{"arch": "vit", "model": "image embedding model", "dataset": "renderings of 100 made-up gadgets, each built of a few solids, in any pose", "train_examples": 97500, "image_size": 48, "crop_scale_min": 1, "horizontal_flip": false, "translate": 0.12, "color_jitter": 0.1, "targets": ["finish"], "num_classes": 3, "embedding_dim": 128, "norm": "layernorm", "norm_position": "res_post", "activation": "gelu", "head_dim": 48, "fused_qkv": true, "bias": "all", "qk_norm": true, "parallel_block": false, "moe": "top_k", "drop_path": 0.15, "num_experts": 4, "moe_every": 1, "expert_mlp_ratio": 0.25, "experts_per_token": 2, "shared_expert": false, "patch_size": [6, 6], "layers": 10, "width": 512, "positions": "rope", "pooling": "mean", "am_softmax_margin": 0.1, "am_softmax_scale": 16, "optimizer": "soap", "beta2": 0.99, "lr": 0.0013, "beta1": 0.95, "shampoo_beta": 0.95, "eps": 1e-08, "precondition_frequency": 25, "max_precond_dim": 1024, "one_sided": false, "adamw_lr_other_params": 0.00085, "ema_decay": 0.995, "steps": 9300, "batch_size": 64, "epochs": 6.1, "lr_schedule": "wsd_sqrt", "decay_fraction": 0.2, "final_lr_fraction": 0, "warmup_steps": 460, "weight_decay": 0.1, "adamw_weight_decay_other_params": 0.05}
Rows from block 3 of a small image embedding model, named by matrix and row number. Rows with one number within an expert belong to one neuron, the router's apart. Each number is 128 + 32 x the weight over its row's rms, rounded and kept within 0 to 255. All counts start at 0. Numbers have three digits each.
Before each expert's rows are labels from the 100 images, of 14976, where the router gives the expert most weight on average: "strongest on" is what is common among them. Only what is clearly more common there than usual is listed. The data: renderings of 100 made-up gadgets, each built of a few solids, in any pose.
# router: router (model.blocks.3.mlp.router.weight, 4x512, trained with AdamW), inputs 206-308
# up: expert up (model.blocks.3.mlp.up, 4x128x512), inputs 206-308
# down: expert down (model.blocks.3.mlp.down, 4x512x128, transposed), outputs 206-308

# expert 2
strongest on: matte
router.2:093171116092058206115120128111128130168143196103163207181141128161088116130104072138149114080181141099121124150106141122123145143194140095099086165142147137113135160158135133078122130158082151165118084142128074060117122129115136129136243165142127127118110161130221125124129142083159131111181151113162181110139
up.0:119160110112141126137172144097172137176114153092126121125096134114120115115210081112127166105079158136102158127117058110100134115079158124117173152086144099170119144107133119083165136121163123137158134098173102064130091148141174135147156147138146119103126171159115080151104125169100086117148071157153083125169
down.0:149157112148167193117156138131122126139115159120110118147165150146091139129135160152153109124103131069120143109098143163149169108150147080123173134153095103139123081111093108168084154105121148102142132066151154121104110087122074111141155130133155125125112175057162098148173155139148129037093102136151108140072
up.1:185148111064112082125043112125222139112151151159152151137115167109094192095096131086166104126129111135136141130111158058171172116097162137093153133114102124150158126096129191108129092125092121165146087159106100092101135047108163123095122085131167138154144141166121165129127104164127228130140186154147114130090
down.1:163164097076184087087091085152070121150104161093121122136094079067173158176117164151114141135105120094184162190120133095149185101156122098187065089127125172103102109135131129103121094122089106196127130167123078153155105160113104139134107159106098098136107151143167123118151176105094105131138203130155139068042
up.2:146144099189139076134147180119065085154141142172071113153139159128135148170143135146112175118136062162107122055113135152129145134173136166140119115104159160178130147118123110122137153161127112177117131161113161139151130168117114096112062136144063129140081118099147146154113127155159104133128085024032181190095
down.2:159120089145098081132157135110128108127132086144162103113087100145115147187091156135115105120108108152132083103167077141110174153121127089179156113134085133118135121119134133128185037130132095059128161115141169144119088130135177127134151179113140092117073138103172141165097115126116155167114088133169091156089
up.3:129126091193105115154094118111118143161097066148134142137162189083094159119151161150192131137140128151135183140119187097093147148159106154159116179151155134112125090152138118147187097124146157074133135124132143147150155191122165080087125113129092142115157131104078145124158157127129099139189144156133154140150
down.3:126142084192181168113111178145161064187097122139125125209133163080138161196108142155090121186080188108079193182149157128117143080158125182100116137125110193138204080185096104113100101135115146058098167135123129126126157082202138107097082106131104125117107193108162119144146164089072121133161182083170128114168
up.4:117191081138089087080126109177098196105140145155100085166108084113100180091113103140070115114096133104105117177116142161100183140147200131090094101155152148163119072085113078118132106138155160138091135128136066089088136144171124196169112145122156128114058083162148086115136140115151141167186159128119122053107
down.4:094064083153156099144133145117085168167114151136112090153110136124133141081170087159120154155128147158084138152071113106145122113105030063106109115126097174152074184138124107121108123116124098116071140138102201152120169165131154105118063110056175108158096138111074124140154083158163133156155108151153144090170
up.5:175150076141128140102118104172107180186200083113175114179145176103166106141096072144113028101119167151170157148112147092083148179117091188141089120127151124078160137106082159158083132081147135098173154157170083137166091103137115062119090146136140169164105103113105153162052090126113090182176080110137126087154
down.5:132104110092178160137151158088128182070117145093123127058099121161129102130189151117106148127138128154157128097145137103083134183156124127134126146100102158124159106166164114072143081202096125157146110106105172132086141084191106124125143119096174121101113125107120124225098134167086125173191166147115171120174
up.6:107108153102101083159128148198086182142124055099087185124191133112140131124135150101136068178174221083140145044119108112132130133143122164181081112131138060142161151138107129127113153119143121124185129137159182156110094113120117062128131113120090089073153143168153123135121103145085086126120160115138112132127
down.6:089117205133118096110130128139150146102153129139141179096135120110061121167086146183156160134140128136099160118149130133139096116149179189118080224048057114156142178157158134122168123128144149121137122130178140151141107144148072091077214112083154145133128142166131152096164158144055127161087124125109076100127
up.7:135083167128100099084212120112117119107166155129199095104153092074137147139110113096130112082136193188133105131097230184089150159074108129070178136170124104191208112083062119152118134077099093126105108159123148087102078158138125111108135122161126099116126068152132105141125109091157107207127113122123094081108
down.7:104122128125124123144148112137124120118146133127101061159117146130139187141112111152089111181150130137151160202114124076115203092129128128124039133188112147128109110132092141115118197149139169158152117154111072195105171071145110144155128120177137120176117123142109094151164095100090137135120151119143142105147
up.8:077212038137106111141079139193173141171111115129094129108159118149206125110109104162132094175209067118107177153129134070132104127047192114160124128121181137099109145101117189107130146189134134138157105088166163122139121098144137162124145100165144038152164080152083136083137106140141087116078173118141036127142
down.8:131130118074142154133123182153138104113094092079143137143141215065086114119100192143135107152156091104073140148122137147125145134121139107139127110135113148111071069170131139159130121095069110115092196120105151104153141108139100074095070154157156096131184189110085081129113101084139162148161168105102163079127
up.9:171100154119083156102118142103095169122135130108138234162144157108092124124082207131112084122101156116070114129138121100203118155163161113088131129163123139147193151138163139021077144111118123137066112157108113173148123090111118091105081121128235148127155078108169100132156080165127131111123127147129150093138
down.9:091196131144095160098083163108099185109103143148091089143164121149090067056097113119175107109137112167162138105151111149133107133134068099167066147172159138086124186121117088114129088049191170159168134141133081201148133112156136137145170142126112111157125172132175117140112091115097097080092118142171110098095
up.10:101114072051145153148156081119169104169152094082152106115109144073131156131083075065144122104155151158120105209171132108101126185161104107153182118202165149121144144101147139120125120078116174108120149137204084119172138115147104135169125110110132141098114117084136105125139040082070126117113145141146108175207
down.10:160077118194117122148118068188109144084153102146170136147082076138105162073118151111099144182141164098133077140125154147167137117129160159126153089128140158161118171116119152037145124195135108150167079114150079088097115126134120104132172107149107113119071063151103183170162153170200162125085170170122114109132
up.11:152125116130150135202152114143118156119138136072154127087079122140093068134087204127178134135123168103098104163113142125092120101111120179120129095129154110176111111164156208141082165131097062175086110146086110153077120142145097106085140109080130155131078123210153107107084054159130168131127089130156194140115
down.11:155079201126103170135119052093125147114139102147107178128144150158137178121169193087145102165115135136123160091130091123085151115139176124103101091106123094089129121139162127170128163102135158152128135109147107144134102125148064105136141107108128110151160128184160188151050090156149135147118171146108122143099
up.12:145139088168114152146096192143179171171153082149064079160082168078135184165118141159117157174121130061161155117134151109198126106119160122131149117180095124118183159123056145148062071179144141128126087140153065158119132136081062096114096076125108108153154132042100116096129164125164101137164133162185138143126
down.12:153158089122121108080210109106094088144113183162153097095159138106138142167122159168150072063139077132140167100136160078070138177115082097149177086189202095157179125156152107087105054108123098156071160144135196121114148156063186119200107088169041158137110083162132101156110132126131140142079149129117127098089
up.13:141093111143132141094124169148144093095210164129089193147093091086095138200072165033133156095142132108129086103109129185186090106158137127105227128087132137176137155126143076143121141080131108092169089128104158185180098166168090088086098104086121128103118132160146100164122116141151135131124143102077130118088
down.13:144128105158107189158080091104112163144168135084133084110095120115088139130130176111067106169096148168092174100128162124116078124053129136128072132132082152123156156151199164144136177127118149129156124133150171107067102114162070168148105167126129110128101098146121099100048074147175126095030163095158096137170

# expert 1
strongest on: metallic
router.1:143088111180191106095120145130144125131174118163117158161136128084155133090145132148143123150124129065111105149147108158146154068104141137202152113178127140151130158119118103112113117165163089066108133106135153120099152099122113109078066142083140128116148181152102064118123134165075114086063154146063108179137
up.0:139146081135100105144070099101127145179159092112184060179126158105157104152186103176087094069178079118133163168168138086166070163155134157111119110121109184104148134155126164089155099163158132115111152085154128159081110143083094145113122116089098081129201150147118054146115093102155159190131109064142154156145
down.0:132132119141103125157180133167135170135135136110121104162132152136142157118130176112074106146090157159148147115104087114146106106132151180103154147123115138112105083117024128080174074144068171114203129161076125174077106134171138097119122144171117129110200121126182159158121099080145113107098153161130170063116
up.1:121131166184082122116111126119116161124120069111140133113185075151127182154112133173104109120130083165109107066107102159147129115074132131102091072140098128204165161118111107082120130155079105154131159073110106088121115156111132125187087175110137160064103184118050146104129138111101147108086166126143151165093
down.1:114156128170151097159146152123114060130130108095162139116147192093126089077107108054161142127155110124143070128079148122121124200112128137144149149152115156106146122128106109160129149135134103138150092204136126130158122063170124115118102111155147107132121074119102160135076108145171107156129079113147156121116
up.2:138102146162128162123099133123146115185113096150099170101112120156065131152162131140099115122178056159082151110073157127079084166143193155110098086132145136142148105086175140166130154138167096093162177108110140131165099150141172099146054113097109170198088104136114084115168151146137105106116177088089083114145
down.2:127129119091098105198153114136184121135060123096131158161189089130176102141096147063122109094155108070116116131105136131131095107135116148127181082133089064126172156171159171109107144140097124151164122125108135171137050135117167094170144089125142081176163089151141123127110137083198146173114106089208137074182
up.3:121100145169123109108159131149077112130149140137117185131136147139152085121119151128128106190109161155096180125158148145116105122137096141142113148161164132132123137168126089149178150214075183145145098144142143025181146146151153115092141107142177134142163162160122183087137130194158114166110083194110095094109
down.3:116161147170137098165114099096142136141162215166119200133144090140166116154120141089094165132117156170126077094044069068136112132163140221071088077087140128174120091081056130163136148067158145123070077106139214063121111140146118176134165182170132149217097052168148054176123143111159151067161095078137138166180
up.4:038065095081163157073144071112124161144101133117108127144093130159146101108128089131140130101078098123141121131187072097132161097110103082107158090102134159162054127209159123148082085154110126103081108124131161109193138104107106105105117122170157170141151110124165155116177151188080113145088089122110130095124
down.4:164145145105167077112134167135100131138125111155133066110125123147163093101086158142148178132124119147128080087101108139097103118105127087143046146122155109151198160169144135094147162120128105181118107114160141138120117121127152124162114177188120100118101173126141080105091145149168153107116088102145069159080
up.5:110162114066133148121112161151095103149172115090114147132106113162103160156100110170078166148082132181118074045122163122112127142137124198060113100127135133148159090158135173098129133166073129155129102133114060208144134188106141123143093138084108107173152180113144117113124139125135099096148166119121139127141
down.5:060071150141143157140168078092135162085156100068160113132116079102152130104105151183109112174139098137102157117083137133101166064129162134179149161166075148202140115147066150132064119123182106150073133141126087128136176130157120094131173110122103172104139140202138131079154111127093166182129113110116129127154
up.6:181136171115107151130153131151139112076189118133153093094153156117186113139126171106164100135146179085121132124066133123065137101149080154142123126133124203089132140188121188110103128155168154146147085117066109111149134145113124086185100092148176076126107163123063132104103106142130101068164153154149123171063
down.6:097129083123131115151175080144135126120147108097176157152109130197135107156115139125087122050144129149099164080148144080119116143158132094109064195170124145144089113115131136093127120172165110139144162084096115167114066197110136119116094107106146146180157149214078132102104156110159095118090103108140093148174
up.7:119203164115173124086133045097089185204189119138154162132187139111171128139181098116135117113074128118087082214124089083119180087136133177164117121110124145113121125179131106154105115141095086087102124109120168170147148143102100120072151120114086109181141117192156093155116118138135083190087080138090116108114
down.7:198109088172112177088122110117126123170123098109150134188101152149123145171179123133112140172170145160106171136137129095104181059130097123130043099178130133085111106096130134115101105072123131090159166129109098107128136123072142173174150167150176130148206177099166119119186147174139158138102111181104156129128
up.8:171156132087137118083161131138072087135163113091094127103085186133085140112115123133093101186121137136098107076180101177097089109117114174177121099136095083184169113076141125135141176175067114103170114147114090097163187137115132111141182177115169094132119109121125046126170119102123091104107129158016077164102
down.8:116101123109151086108086112072065127087111103107185123103166114114115110213080150112128121145164098144123129110124149148159133155161112106116070129127109152107104099157096150177105108141104144152144172076116105155123171104082152140026139142154158137179173108160161149192163166126097143099126143142082133193101
up.9:108148141165149179074094091073145125150112089146162149099116144157096127180123138084161081171138099091103157131105146114177105088177140104164129127115088118061177160097072107114127091157140098167129088064127093160134131151084182153147142102139121166157110195120160137151133046104132149167137119111117139134142
down.9:163125117102152171139127107149194093116113169140085128129109191190136110089123156098195139137131121132151110189091103169136114175114165130057123155130136138178182116122101169085115163105172124133136030161125103148115141107183176156109151120123099125179105129112162198157082142141163163092129173133146126130163
up.10:097121160122112108136155132121133109103125115126108123190131128105188132091127139167158156152149135163087109192166117140019060144184175163121183151140153123127160117150134126158102205111076067100118177170113142093186126187150157131169104106099188115136179177169106099117153138107153178111175092119089094144133
down.10:140141145113202072118132165123122140085107072153162106176152097129107139171070168112151103130127160194134081155088117128162159112130152083127152147088104125097074136068137147154067050108141084128133134091058068092064138109137126170070108152127097155130189156104091144168116129133120082177119168120172171129133
up.11:133115167160157147130059118072162165096107184148154121098102173151138171173117133114141090146112164112170098171120148125165169131164189148146173108063101153104118055123157123075138120072104144118100122149133125187126089165117119148093135144146156154066177132100132125162152050135134166150157116127154143132107
down.11:126128101101117171169085074102127174175152179147168099153079123117109158129123098092165165130149118148105132140148128120118134098105067099099088161124113143066122107116168230139129110148128129099171084130158166117115053097123122121156142198137067143136099086151109184147119134112111158051149058194137201106113
up.12:135142096123126185077182094100170121212161154143113165152179132170139160137082083103091104165147135125135104086082123117156080092106099117119106138124094165141142123173160133089095105212128106138166141098093122134081106111112057152089159152101125059158127161172134115126045120080175108119103144075126094135110
down.12:210160134167164186078107168145089122142136146162100091176094137129110100088121140120150159143126174108101178100157138106144130087069079141147166125140145048184166110139070152170156121184182116150094159117142186102189097119148191154125175121159120085131093208153176118214133154117120119134195159123101125120101
up.13:090149172083089145140130070143107154079111098143087169119150109127146137136162151072171091101128033118156120105147129142073112108148090140125089090146104162129113121127103165145143123125134156158120095125118138077116115165135140117154120188145092069171098091126117132149159127113078106182067190140111069173077
down.13:105129169155088096180093135173159112130142156067093153089060118138162083098144107148132143083091160122136127164109193182138157171148088095128169125115066120139122143145133139119063145113141117152170100129125159144084078085164116129134141179119122124130101113181106122109107161105107117101150169135177125122092

# expert 3
strongest on: glossy
router.3:150112102104153093177157126153117112107093106131119097099114150093186126146141180131117136142071137181136120147108112114127096126088078100107166149108138145110116101136159132170136136091107113129161119118089175224155137161171140119150095093180079102156086112136090205153126086111129124127186092141158151119136
up.0:113143132105115107086153164057152167138124143121150126106072167141144138113127144134129085103120125107135159085134122162160164096147139154146217158156161128137076139139100152093123176144129134152118126116128103176081087134169154117148164116136132108092101140071143102138081157105074197140123156098141144115062
down.0:192137178113119136149126114068147166145116101071164118144131156103118100130134163143159131109131120133135115145173126124110147198196107150160135151056121143111118143107142145166130142083155148185152144118162154109144127172142052123149163093139111167118120152138166146111153139094146165133165126157122147135141
up.1:107099110165160149096134109070096121059143159099166131169089133188160139119195133136109157122106090092121125156186119179115160152141092108096159185153125172128146108089094123139151096111171146089114136178193101068135054154133103064132115211126104099135110173075071137124107169171137157089162110076118130115095
down.1:122080105069173090150185096159109096126124138144115163102090136165173105133143074110109100119192148157100166157098131084123090141168084121104148153131145175123142131180123171169122129149103140170151143102151165139098147129165131129145166122128104104067128109098130072075159080118093118138122120129144174116088
up.2:109111133103137134141115165132116079097154133137164119193073052153093122185149100194154106101139108114126097131133134132096088090175133154118134150082101142059159111045055148091169154129139104109143126063065202099161101126193114080126136139191151107142073085120149116187177153116144135170165137188070108157133
down.2:124106150125130117072076072107171094177131113115160083091142155138195102119123119096214136138117130128163114152160107159132106076149100176110186130152127128185147103114149110071137096178133114070103171120083137113148031124158176083136140085094160184120140146122158100133125133156173156120165139035130177130100
up.3:120106122082128156100140170104160053094095182144101110138088150112137129119170165006131128089140092130143118113159146115168120159115151148143082101111126184097124169110137170169094217118107117147135099144114130062107124132145170067116126142157110123125137151068234111141088135130158119130128124141135154071082
down.3:145108191106148157058146203093160188191058076128081125120113153106140133095144121101134201128160145117109090179116134092166090157153081158119142127142168103124134120127109142146133137140143153177149142093143104132089185172053130122103103105139113145120121140122180133105131103104114130172105086150092110088176
up.4:176160170078135138154131176098151124120078108116161064173136119145187097132113124112059120152178086127073159078155087063135123102105106109192043116168108140178123109127158133119095174183063146119166118172225124106181088160152181119145156205125126151080104128099178081134055130129113131134117138112117106113161
down.4:103127108106123177098182103132156156119068113162137067205098119135184099148205094156147152096085125117068126123150095137098119134109098146128117093151089139094161132157104107154108143117117111102136153164157107181065144095093133137139158157077104099132151100123172184074151110155110133139160100183124169101103
up.5:112055149115084138102120137112103084070081136106158122157184118159116118146136089135089169142109157102124113122155075182106044085145155175080150118137078109133085124114144072104118053064193133113123097113089198118153148146113158121110124161147150137153110125175140141110139123173165122121135123140094155139161
down.5:151119160098186119101089142159112131139195093117102133140142100086162130166122121164087109138097119086119136061144200146116130107146142158128092075132150118128132170136059130118178069085150148166094165101121114117123130097148151111123178087140050166074177158123128161180146071092114128149179244091114138136159
up.6:128123133146106076138191086125137175116065116112116109145121148090135117144077103155181133102142154135139125127135080134107174144132088117071079167140118144155157162128127122178099138157090093136129123187102087161117148118096108139163182092162128120132142105083167095155164169129109189103140115116131112163161
down.6:156127144109108156086143103075144103136133116063126139114102070070108093184117136085067067054223114175093119122106085067140141122161124170116112067126175136138128130107171122054147122177150107175110132148131070148160132110130059144127141142082123092136103198132103058123164089139106097130139090103102107135134
up.7:051141205187182102160106148126168139110116158184142107167135074180122163113125093112189083149130170081186087133156182191159090156135175115127166134139098099113128114102149146175125129119131071158073167180129145154172103148167120124117125127128102151112091125134112126131125096178134112118127180119051112062179
down.7:114043121119133103104118127084145106143129124120134102116115170157122130151149173131126162109131071135117123089149149119170155113165131119134150139147149098201126116111139131095123109089131179139139137147077092175151163108123099128092105161130147165052167136133113137066121143146149148100148074105138099180122
up.8:143175141127110135111092194154144150177085124151061145123113168089109050147132095131134148116151126051127103167133150136164077139115109110120067142146092162090165065124086161136128108129170107174128151135098172065171098116145133129114108115155157089114182162093160076151083088135107133105132094118087143104064
down.8:156131153124162133139094172095130095095144181134124117148123106139158108122133133086176192095157142135079115119108046158169156111078148230162153131064129153171132117138154120120160150084127073116134139133103120167125124143138092112075174160162067154062102094161156148150105101140119119134062098151139126125127
up.9:078157159135125123099142133085147124129104137101129142171132142147079151128117138066144137089126071067141126113069134153168085131137105138191133112114152132127100123123198090089120139156114098113159093140153148063116134095137044148098188069182186126147108109081147125134094114146155102070099125103177175238111
down.9:121145147070127156107089129165130117085098138095136154136147082099136138150147115150151134136178178124143114064092120136120179140135119159131194210152062126136115167150164179157090098132131100156176152147143076123140127174214152137122147141106201146134107115183148097074125146129149093120181124166114147118124
up.10:121194105225197129129174169175090181161097141129141102183127078152101142095107122092100130126121223166116087147087149165181118150192177140123102134067154140113117114140128141186135102122119213110161132166096141160157123126108155132127128139114119144136157063144128145077122123133179113131175108111116176073130
down.10:108105133090094170154140106121117077107135075062103169161092171117073107207133136135176143110124089126164158112133126139067146137108139131116147154114132153141199107168158119143137168163096124191142095116143164165166104099143137150152083125102096117183129135133075123139169106138105113068154103118123123101144
up.11:140085134159115118124128091162190147136126078175170084122114104108103141092118027126110066120145088126093196182135103115126154136116110155116122162114136054136076116108082172130126077081157129118086174196138125097156123074157132127127151105154094188118179141106155106128148104159137128111143114144148171156101
down.11:149129130093135156110179109145058115146141117080096103129105129091132119126165198166101169119072147134072163123150164147086143110165094119142081154149077145079095114115118123087096160181103139131118175133121095099084165161145165155151096096177083159134130079077072143131086134161108138150148121130112079086060
up.12:158157126140104116117188143142124183102157145154136153105082130153133144176134173114137082117162186117097099152101110152082131158132158072097133092177152131108168162114101111181111101135120194163109066124112136118108184092082109193126160150085097164202124125130076190123101053140121090145141127123121118144079
down.12:116067144132178048126106110152132109174129108104152096151154167138139159136100106182148101208125098149144125200070121109127156106121127142196092155138169150114173114134096123153140153162145067151121121079118125158090118106128209176112123078161151158110131119110204159178194079199114118175091122136106099116119
up.13:150141126176132123152129130136137088103195169114186128179062157091161136109118144192124151176143143096109142179141178147185153137120126096139116133175125180145154119109174145117098150097107118054139155131073114136084126100126125101070087172136091154181096127159140109160113083152145165148067080153157066134108
down.13:103066124091190136121156088099118088102121148123079153140120170133116083079146109121058130115138095091127063137053130138149126122098143152109153061113173189134184126098107090193116126169063121121119167133186139085097145189092079157111120178184105160097080197087140156109125158149176118131121113057087099123119

# expert 0
strongest on: white
router.0:120104155172147081117118107105107151097115097150084079121130105158087161123119120126082139163152093131132130084164144111106139163128188158120114071105077100172109139091108113136122138113150174147144169123181140073116103103119137158125068143064158161110164081112101098130110163157128136165042136119100024142118
up.0:082201070141136097076187100185119177116152172125098122163109109104243076107168073136200117112157155110161150122135089096117106167143079179112142115120120167155201181126160131088115099086093163146121112139121156171127163142124153024074172141180145117127126122170088118131089150069085179096147132112115157089106
down.0:141144100125153082160162155139163160143054103082179110113099139112187119157109176154079132167133072123094149103127132092129152149137094123159100177128083138069102106164052128160116125164110163173110180124124139201088191133113090135100152140185137173093126066120144112098104157172190152116121150158138116194123
up.1:121111078109135066135108156144137123152113164108134109168100079057195122144156101149164133093128123153119117092107127130122073140173086144171132188087071147129088157152144060134125143125129083092130119134068123133101111167121160116121150106146124080104139176113072115141096108120117080117099216152116102156210
down.1:102124129095078113119183114064183095091126123109148140142155176140112088134173140084122178116130207172148104071151138187133136081149055143129133154114073132122155098123114114138172097129099183173149128117097135092190112156125073096155104110188094112134100091118139137117102102127146088168156103144193163179090
up.2:224096162119125140085113175146136127143084199185161118183153163181115144150119104160146119150083097136110162152120137147113106113168182089184135155119110096107124143078113111147142146113158123191106106141160114101152114119166128132177122152107105135141093126067110135144158159114121144128168118128120171182113
down.2:165136141149158085158156138137130145114174051086130163098147124125120176130129136078138154143129154126078090170141101194117166191122096100095159091102166108139100108097152119148150136168123160128119162162130176117170176100130145078057044131167083112122134140091116071093120167211115089130164130151091136105135
up.3:124096147134091135160137108177119179125153086188114117121111064063156137188088102109107125097105133161078141149112106140115118168104172177158164105059126124171187116187136133171150126138094145107155132141115089120095107136134127119099172070153125120106159168132150132180104159135106166129093120074216151115106
down.3:114098128120147095148114119125123189138123164141116092168117113216148119072146143123076091133122145069139173085129150141115125122155090110089169128150163117112207174095083130165158147188169126135182133112179156173149160095087174191094086157128124152154171107070095143142173143120115083120103149181144099091153
up.4:147183156104160119181111155178161152182117140117125173131135151105140146110160153149170101142122099109169094081120106125126154090170092101135151123130110091065083123121172112086067127136140097189146189151048095113081118144119101119133137121086155177115097140093114072060092116122104130119090134106085129161123
down.4:242137085096145184119148141121179145131150113073110079153113169127139117130115119048118076097098157153143095040191131079130152164135124138172056164136141126165162153154150095127136113104168127162117129078139115176119152104168142127140110124109149130134071090187122102114096186125089136134129107115122150148124
up.5:106102108214160108166078134178062151048119084148098134079110133081173066140105099112131125114134155140123145150158095130156196111132126159136125112107130176117127108183168144111157052100123155109124158121112069093090134119149187115088102136131146136159136129137157134122161195095097117165170141126129131129127
down.5:090140116143112132119087153135185108118082195211079126089112128190139125081170138177115116152150086073119104098096129134163072124172067131075100150078134158132188155129123116182119131156149126105163117056175191100187113066249076131125115152122133175059121122106067113143133131136132142128147166122102091112101
up.6:161130142086112101104172154054083150121085140167162109156138154141157136165127189117088192160130172140104150143125192139116167153149102042165160139169168133114120108088116152123125146141161086116125100104168211114063093120172098113153114115108088123110081122073176088079099158159147154165135099177109137150090
down.6:155174160125133058153134162119175077152122130117155140131094115090145106133144133151125138113111112109115187126087107112063138173107150120154165144148168174154106110110125133156114121129070119159118132117095133100141092156140063131098174111153151111141058108126156208098077101131118131121084120105100111122189
up.7:149122100133166198175137124113095162155165107146079134064124141188165157074106114088103122127122107137092050101157118122119126099106129119131109056123115176100120130153147142121151120153115118117162098138136136100137152199131177127077133092122151141148159143105094132143172087150101096121099121066146101134126
down.7:143113073142114161111076104104169058147173119116142126129148143073102185126096153103157108104149142142117105130128160103172107096047143110130150178156092096156196192110152095163112165172092114117116126092120119117164151102103102205147119171146152135097125177126161096189116123136091129120158135131097151104142
up.8:133143136171132132138083188107083171140126094124167073109121105110113112133125100144102112094135123111155097181148118168119133121160091130101185103182164159153141108127079143136088196126107166191159155154080112140099113170196126136138110140161038096122149128131108142143116161128086113172184118137122113146115
down.8:146123125030070146102154074172069093084139101103141213131151172143102111124081103137081123157148141171105138160102131111149105143135132089109098120097108144139156149223121091143136109136130109125137135118146093074167152137097103093147090089144185058145157112117147128155080069177154161117127135127139093123193
up.9:072160108159140112103077114149128133171119127106152167140145156123132158151174091123086125208021081150138122125157179168167132096104110139124127143106136093137068083180174094126150110181129119140123137159210081174106101105100104178148147073119076131186098082146031128208087141106108130087082152132157102142123
down.9:140184121180157139082089152125095108133131086109102142084133073133100155099143128154125110133126083089129202063136136107193056083082066176130120118118123157141108166102111159053120086072167154130085179129094137157107124140136132128110133133127122091088122148144206134137107163140138144080160116192161143199147
up.10:070131119080171087111115104128113107065132065070096119099127149042161117093156074086109089162165176125092130141140136114220148112108150177190135170058129133171098149096161107143110127160146096104194117114091149123172197104098147096133182110158171174126144169110124171178117139094146110094159168126098134093117
down.10:110117121097091204122088158114165063200086101168136144161126112162141113118177103108083121134160142129147122143132115146073133100165143160162155200173097095121055089106110155165130166076112194121155135172101150164114092159163155111151143159079125164128106111106116144147185111122111142131140145160191142109104
up.11:122163085155142157149164142099141107071102109100170159070074150088149151159138094152123134130168136108089126224146135155175171098089144165115103110057123134049146130140151097123208084163145123123118112101161087150194121102145196150173121134207097124141111143099105059143082117130176073165125113054152170140125
down.11:101155139105107138129050117148137143121130175117171094150089152194105121138138105114087114158163167087138065165151178116120097101118105078183160120123122138087091157096126143097128093093123159129106153123167113098143092145199155137127120115065116174119178120165179097116098142144146119075089147152121100124173
up.12:117078142118072162185091144086156140129133138155117176143135126102071193105113094136075112132115150154129084136097127125138149117140140154129137163123099144172081069191131103135126160175120109127075102122166092128114136119107123169183102069112180144109150204160135144150149079133110108172125129147151129145177
down.12:167153090080078164128150154111167096144063173141087104116155122103166145143136199173169178084159160136074151097092087128130110095116184152099159180175140123165078174104154189152161126167130091168121069118137112096110072133101175112136172130107105188119166092166145149140057116138110159105099068102116187087134
up.13:159108168142143124128136152212167150100124076163085154125120140155087141133134135097108085172129152103126092109156151133142087169154113171155170152081084156143108153159107077175103183093167164090173129101125118152114144086113109114091127183167134098193123179088120118064025083113099112096132119148198160079189
down.13:129100132142101060097128116177120135089127095158125160105132122089084118112063188151126107121174134136176202066189131132098114080070132115176087131149161135116147168081115113122148086122136157109092095090104153120108151185150099140165165162090091130107081108085160134134160145158163152165129101142144089140108